Weights of a small encoder-decoder audio transcriber: encoder widths [192, 192, 192, 192].
Rows from block 3 of the text decoder of a small encoder-decoder audio transcriber, named by matrix and row number. Rows with one number belong to one neuron. Each number is 128 + 32 x the weight over its row's rms, rounded and kept within 0 to 255. All counts start at 0.
After each neuron's rows are labels from the 100 texts, of 14976, where the neuron reaches its highest value: "fires on" is the input token at the peak. Only what is clearly more common there than usual is listed. The data: telephone keypad tones over noise or synthetic speech.
# fc1: MLP up (decoder.blocks.3.mlp.fc1.weight, 576x192), inputs 64-127
# fc2: MLP down (decoder.blocks.3.mlp.fc2.weight, 192x576, transposed), outputs 64-127

fc1.194 [ 83 124 114  86 147 146 130 173  83  61  89 154 128 135 161 127 144 149 113 148 134 128 160 141 109 173 113 123 141 102 162 128 121 124 120 116 227 136 121 168 111 113 102  77 118 104 170 105 148 147 129 136  71  82  88  69 119 140 148 143 101 104 144 120]
fc2.194 [173 162 191  97 163 115 119  97 104  78 175 161 162 147 163 143  96  92 151  90 109  79 116 157 121 101 124 143 156 120  91 141 204 145  94 101 155 130 168  67 114  93 108 155  88 127 113 107 103 108 134 156 155  77 125 142 137 156  97  89 125 120 155 153]
fires on: "c"; "b"; "6"

fc1.246 [154  83 113  98 146 127  95 100 188 117 100  63 103 126 170 171  61 146  86 172 128 123 171 111  90 137 123 123 120 174 117 152 150 145 137 146 150  86 191  42 113 134 134  73  96 144 119 167 132 141 101  95 125 146 121 161 117 209 110 105 150  93 141  93]
fc2.246 [ 66 146  64 158 139 132 176 106  93 105 159 129 174 128 139 112 212 141 147 160 146 120  79 152 198 122 128  94  84 104  90 146 112  67  89 133 138 143  97 170 111 168  99 135 175 125 171  73 149  95 128 148 123  96 121  93 120 113 180 134 107 122 102 132]
fires on: "c"; "9"

fc1.48 [207 140 166 156 116 113 162  92 175  84 120 117 131 131 121 131  76 152 118 152  93 136 113 124 123  99 111  82 114 135 180 142 166  51 216 147 122 152 153 132 132 119 140 146 139 101 181  99 101 120 132 173 123 152 104  60 149 132 136 139 125  75 167 124]
fc2.48 [ 79 134  96 111 152 123 128 129  78 113 136 154 114 130 136 201 177 134 152 156 142 146 150  69 118 143 131 154 111 144  82 124  82 185  67 146 111 170 112 100  90 127 118 133 122 135  79 138 110 133  71 144 111  99 169 114 166 145 128 124  76 190 160 112]
fires on: "b"; "4"; "6"; "#"

fc1.35 [161 108 121 121 107 146 169 147 108 163 136 140 132 106 179 127 163 135 101 133 118 114 166 100 154 145 112 152 118  81 186  91 152 178 163 193 155 197  98  81 143 132  97 176  97  86 142  81 116 143  67 115 177 116 154  25 134 154 146 142 131 166 202  90]
fc2.35 [146  22 159 123 137 125  93 133 130 123 154 112 168 161  58 140 107  80 115  88 111 189 115 145 158 111 125  94 136 161 113 176 136 116  82 111 125 110 124 192 113 179 128 145 115  89 108 182 111 144 196 176 144 126 134 178  96 108 111 147 138  86  98 177]
fires on: "d"; "a"

fc1.469 [ 99 128 147 120 147 177  91  91 161 105 154 145 181 131 131 121 119 181 157 150 111 147 108 105 119 128  98  97 141 144 155 148  95 131 120 157 172  93  96 114  80 165 159  93 146 136 142 122 118  54 118 141 144 137 104  55 135 172  98 152 127 149  99 139]
fc2.469 [138 102 107 117 129 152 119 141 105 131 102 155 128  89 149  66 125 112  60 141 153 126 162 141 115  84 174 150 169 107 134 119 153 151 138 116 148 156 138 110 102  87 138 133 147  97 148 123 124 177 161 183  93 113 130 142 100 120 149 133 126 106  78  86]
fires on: "b"; "d"

fc1.419 [128 205 151  93 115 167 148 159 125  55  96 137 145 158 147 143 173 118 149 164  69  58 104 137 105 105 116  63 137  92 105 115 134 150 112 159 120 116 133 188 159  91 129 137 164 136  73 138 110  93 115 132  82 108 102  91 116 117 112 208 127 125 101 110]
fc2.419 [119 134 171 142 160 111  93 113 128 159 141  92 116 114  99 144  93 124 143 152 163 174 147 159 206 147 131 189 148 125 119 125  84  69 135  87 150 179 133  95 107 168 138 139  72  98 156  50 153 123 143 123 171 133  79 116 139  55 102  63 129 134 176 130]
fires on: "b"; "4"; "1"

fc1.187 [155 105 121 163 142 119  98  78 141 113 135 175 121  69 158 160 111 119 186 129  86 141 128 138  97 115 110 109 189 102  98 108 167 111 188  77 163  63 144 135 151 129 134 184 126 138 129 110 186 162 155 128 146  66 146  77 155  82 170 165 146 187 120 133]
fc2.187 [132  89 109 151 161  82 196 174  93 124  94  56 122 205 130 106 145 148  70 187 152 137  91 124 132 151 127 193 141 149 125 108 111 167  54 163 150 137 149  95 128 170 102 163 133  89  92 146  74  71 187 131 146 172 121 209 118 149  81 124 111  62 206 104]
fires on: "b"; "4"

fc1.276 [ 64 146 108  79 120 179 158 106 142 167 125 135 131 134 116 107 110 126 123 106 130 143 120 127 100 159 105 218 143  86 186  70 101 152 127 161  83 141 127 123  40 131 104  94 143 134  56  75 174 146 156 142 163 114 112 109 140 102 121 148  86  97  89 128]
fc2.276 [205 117 150 114 159  93  85 161  40  92 106 140 117 114 184 165  89 146 164  99 115 117 127 162 169  51  76  88 130 150 140 195 160  99 145 103 141 103 123 139 121 103 132 108  51 113 179 140  88 106 105 150 144 159 170 107 157 131 138 117 109 123 161 202]
fires on: "b"; "9"; "#"; "7"

fc1.181 [118 137 100 105 135 151 130  93 108   8  92 126 124 140 172 138 137 108 136 168 129 122 123 119  99 133 135 104 172 113  77 134 125 143 140 118 174 169 141 113  93  82  62  64  99 139 187 121 139 125 162 156  87  81  99 172 133 168 153 119 129 101 187 117]
fc2.181 [101 157 124  90 143 105 145 105 122  92 104 146 151 152 186 144 183 127 137 152 128 144 144 153 105 129 135 109 130 138 131 126  95  99  79 113 230 140 149 152 110  96 108 127 129 138 130 143 138 149 153 167  41  34  76 138 105 153 151 101 118  75 146 130]
fires on: "c"; "0"

fc1.44 [144  88 143 162 108 116 195 129 136 158  94 169 130 140 140  96 130 124 104  97  88 123 172 101  35 116 126 153 215 126 111 196  82  79 121 117 100  54 128  92 186 122 107 135 148 131 124 153  91 135 129  97 134 134 145 108  90 141 137 124 148 148  55  70]
fc2.44 [119 118 116 143 103 130 171 126 131 100 145 120 128 138 164 169 146 102 111 181 155 164 134 111 186 162 178 100 116 154 135 141 199 155  92 213 125 134 123 144  87 137 152 157 128  79 103 139 133  68 107 138 101  71 135  71 138 199 136 170 143 133 110 110]
fires on: "#"; "4"; "d"; "*"

fc1.22 [ 89 149 135  90 145 166 150 100 116  33 149  94  81 155 162 125 137 147 114 172 100  98 116 176  91 130 126 106 142 167  73 128 184 127 166 139  88  85 161 112 134 118 137 189  86 137 119 140 125 164 121 139 170 120 148 100 153 105  92  87 151 147 137 161]
fc2.22 [133 114  71 161 109 116 117 200 163 155  78 125 132 172 120 114 129 120  86  99 138  85 144 167 137 161 141 135 150 161 126 142 125 121 191 144  86 144  98 172  74 161 148 132 126 138 109 113 112  97 182 122 140 144 169 156 141 159 160 111  66  83 104  96]
fires on: "c"; "d"; "*"; "#"

fc1.124 [127 242 121 174 160 113 173 129 148 130 107 131 140 138 173 154 165  78 133 101 100  63 109 102 140 109 112  72 186 125 146 139 139 115 171  91 165 175 119 148 163 124 116 162  76  56  87 171 129 110  86 113 114 112 113 113 118  83 138 140  91 109 169 164]
fc2.124 [121  53 105 128 145 114  89 116 105 128 142 213 161 143 111 149  93 142 114 151  85 145 127 152 166 133 159 175 135 152 121 132 147 146 137 109 137 162 146 111 105 130 107 102 105 108 125 113 144 156 160 146 114  84 168 154 150  74 121 127 151 130  99 112]
fires on: "b"; "d"

fc1.263 [102 145  75  74 157 222 144 132 116  86 113 110 106 160 177 158 145 120 112 149 114  94 145 138 107  97 140 133 142 142 121 136 220 150 180 129 125 156 133 150 100 132 147 131 119 157 152 117 122 120 111 109 149 103 102   0 133 184 130 129 105 123 106 172]
fc2.263 [ 77 125  68 104 141 162 119 152 119 130  81 109 108 165 155 106 133 137 118 117 127  77 123 210  44 106 136 148 131 128  62 115 165 161 144 136 109 135 135 158 148 133 182 148 140 164 143 115  92 108 116 116 149  95 118 138 144 135 126 128  63  72 153 130]
fires on: "d"; "1"; "b"

fc1.532 [ 81 114 157 147 112  74 108 116 114  75  84 184  94 114 163 129 101 177 124  91  91 144 137  75 122 139 129 151 125 108 135 124 204  85 122 104 125 131  79  28  69 146  82 224 156 117 100 117  99 178 148 143 155 143 153 116 118 145  97 183 127 154 120 154]
fc2.532 [ 69 139 109 126 172 132 174 147 149 156  85 152  93 140 129 154 136 148  93 122 187 142 133  85 121  78 169 117 100 156 126 104 165  98 141 146 130 139 133  94 107 133 125  73  79 142 135 152 132 106  42 105 167 179 151 144  64 157 134 154 189  94 116 107]
fires on: "c"; "8"; "a"

fc1.164 [133  76 129 138 139  91 169 170 179 140 158 115 104 165 134 165 147  69  99 127 115 162 206 119 103 192  79 106 183  89 149  59  97 150 167 165 101 100 117  99 162 155 204 191 149 120 149 170 117  50 159 110 114 143 104 160  93 114 148 116  98 140 112 130]
fc2.164 [162 145 110  98 137 137 109  98 114 111 124 110 107  79 177  99 202 144 123  89 135 130 107 132 186  83 105 127 101  92 111 122 175 145  37 138 151 176 158 116 104  89 158  67 101 114 104 193 105 188 109 187 140 199 137 106 136 120 129 161 193  91 105  86]
fires on: "#"; "4"; "1"; "d"

fc1.521 [157 101 110  55 123 114 143 178 170 113 120  81 149 103 145 103 132 164 116 180 175 131 182 184 155  80 117  97 124 115  60  87 205  70  96 133  96 110 140 119 101 138 118 108 135 115  92 117 130 120  99 124 126 141  92 159 119 151  60  93 103 133 122 169]
fc2.521 [ 87 158 168 184 104 119 133  85 144 144 127 121 126 114  80 142 101 101 111 118 139 110  86 129 112 179  98 152 120 170 169 143  61 155 130  96 137 214 177  95  80 198 124 125 105 102 130  99 107 135 130 143 199 149 107 127  91 101 210 153 164  59 127  74]
fires on: "c"; "b"; "a"; "9"

fc1.32 [154 135 131 178 189 120 143 111 104 114 131 119  90  59 153 146  98 130 110 155 218 173 117 143 106 162 118 194 122 212 176 143 145 120 112  59 121 100 133 157 137 117 108 124 205 113 150 121 130 104 111 138 132 131  97 106 193  73 133  91 147 119 125 163]
fc2.32 [133 108 127  81 156 129 101  85  90 129 106  82 145 149 122 158 116  60  95 111 136 147  82 126 150 115 128 129 141  52  84 117 160  95  98 106 135 160  83  90  90 149 136 163 114  89 134 148 147 117 151 123 120 100 161 151  95 146 150 190 144 171 156  91]
fires on: "d"; "0"

fc1.379 [109 166  91 145 100 129  83 127 161 144 144 150  83  96  92 145  71 104 109  71 146 182 117 155 127  99 150 186 119 153 188 146 136 122 109  62 117  59 110 191 108 121 122 130 116 101  84 134 138 197 113 124 149 155 118 113 119 124 116 120 205 170 140 130]
fc2.379 [100 124 152 177  92 119 140  60 126  98  98 143 141 161 133 114 156 168 139 121 117 113 146 153 104 121  87  79  79 107 106 130  74 143 153 156 111 176 150 158 168 155 124  94  82 111 139 122  99 101 139 143 133 150 103 157 156 126 122 114 102 141 145 144]
fires on: "d"; "#"; "2"

fc1.389 [142 143  94 123 142 120 135  84 137 128 108 112 127  75 106 166 147 175 148  84 109 160 129 133 152 132  74  73 187 132 142 153 158  78 111  86 134  70 137  75  95  74 148 124 110 132 154 159 125 123 121 175 109 121 102  58 192  88 127  89 129  85 112 109]
fc2.389 [ 87 103 116 124 127 140  62 194  76 115 154 149 141 171 203 106 112 133  94 150 132 135 123 112 107 144 126 166 104 137 112 111 168 155 189 140 142 167 123 103 127 114 100 117 118 118 103 113 123 149 191  91 152 147 110 166 135 114 141 188 138 131 134 125]
fires on: "#"; "1"; "3"; "d"

fc1.253 [191 121  93 110 114 107 130 162  95 166 161 106  77 123 153 103  83 204 131  86 135 113 193 122 122 146 163 138 183 133 128 122  86 135 146 119  42 172 108 125 182 148 160  77 111 171 163 106 115  92 140 117 114  79 188 121 144 117 160 170 152 140 146 148]
fc2.253 [116 101 110 175 119 148 160 129 167 118 237  99  98 230  50 110 161 129 173  91 156 123 153 152 141 148 133 163 116 102 157 173 135  93  78 139 163  96  77  98  61 146 152 150 142 106  98 135 113 179  92 153 171 153 158 138 110 134 120  99  81 118 120  92]
fires on: "d"; "9"

fc1.460 [134 124 119 108 176 162 136  90  95 118 140 110 157 121 142  75 137 129 108 151 160  88 135 139 115 121 113 109 158 131  79 137  89 121 139 117 126 158 133 164 103 136 141 102 106 149  92  89 100 105 110 165 128 141 129  53  64 144 135  78 173 152 114  99]
fc2.460 [123 160 160  73  73 146 125 151 165 159 130 131  70 149 111 127 166 135  98 154 125 142 144  70 127 147 175 171  99 127 117 109 129  75  89 131 125 130 153 114 134 170 112 126 105 150 138 166 104  93 112 128 157  94  53 143 154 129 145 105 111 124 108 126]
fires on: "b"; "9"; "0"; "4"

fc1.140 [171 115 114 117 102 161  99 165 160 156 144 226 135 140  80  88 134 186 185 145 134 132 186 163 126 178  93 127 155 171 154 126 164  84 140 109 114 104 178  80 138 169 157  71 103 100 119  66  92 152 115 165 120 152 171 123 161  96 169  96 130 121 129 151]
fc2.140 [147 126 118 149 156 122 131 118 115 124 148  51 135 144 125 152  80  66 106  65 135  96 131 118 134 102 149 151 146  98 128  95  95 149 108 136 168 132  96  85  83 141 118 149 174 168 113 163 127  82 119 142 136 139 108  57  81 106 141  69 109 163 121  97]
fires on: "d"; "*"; "7"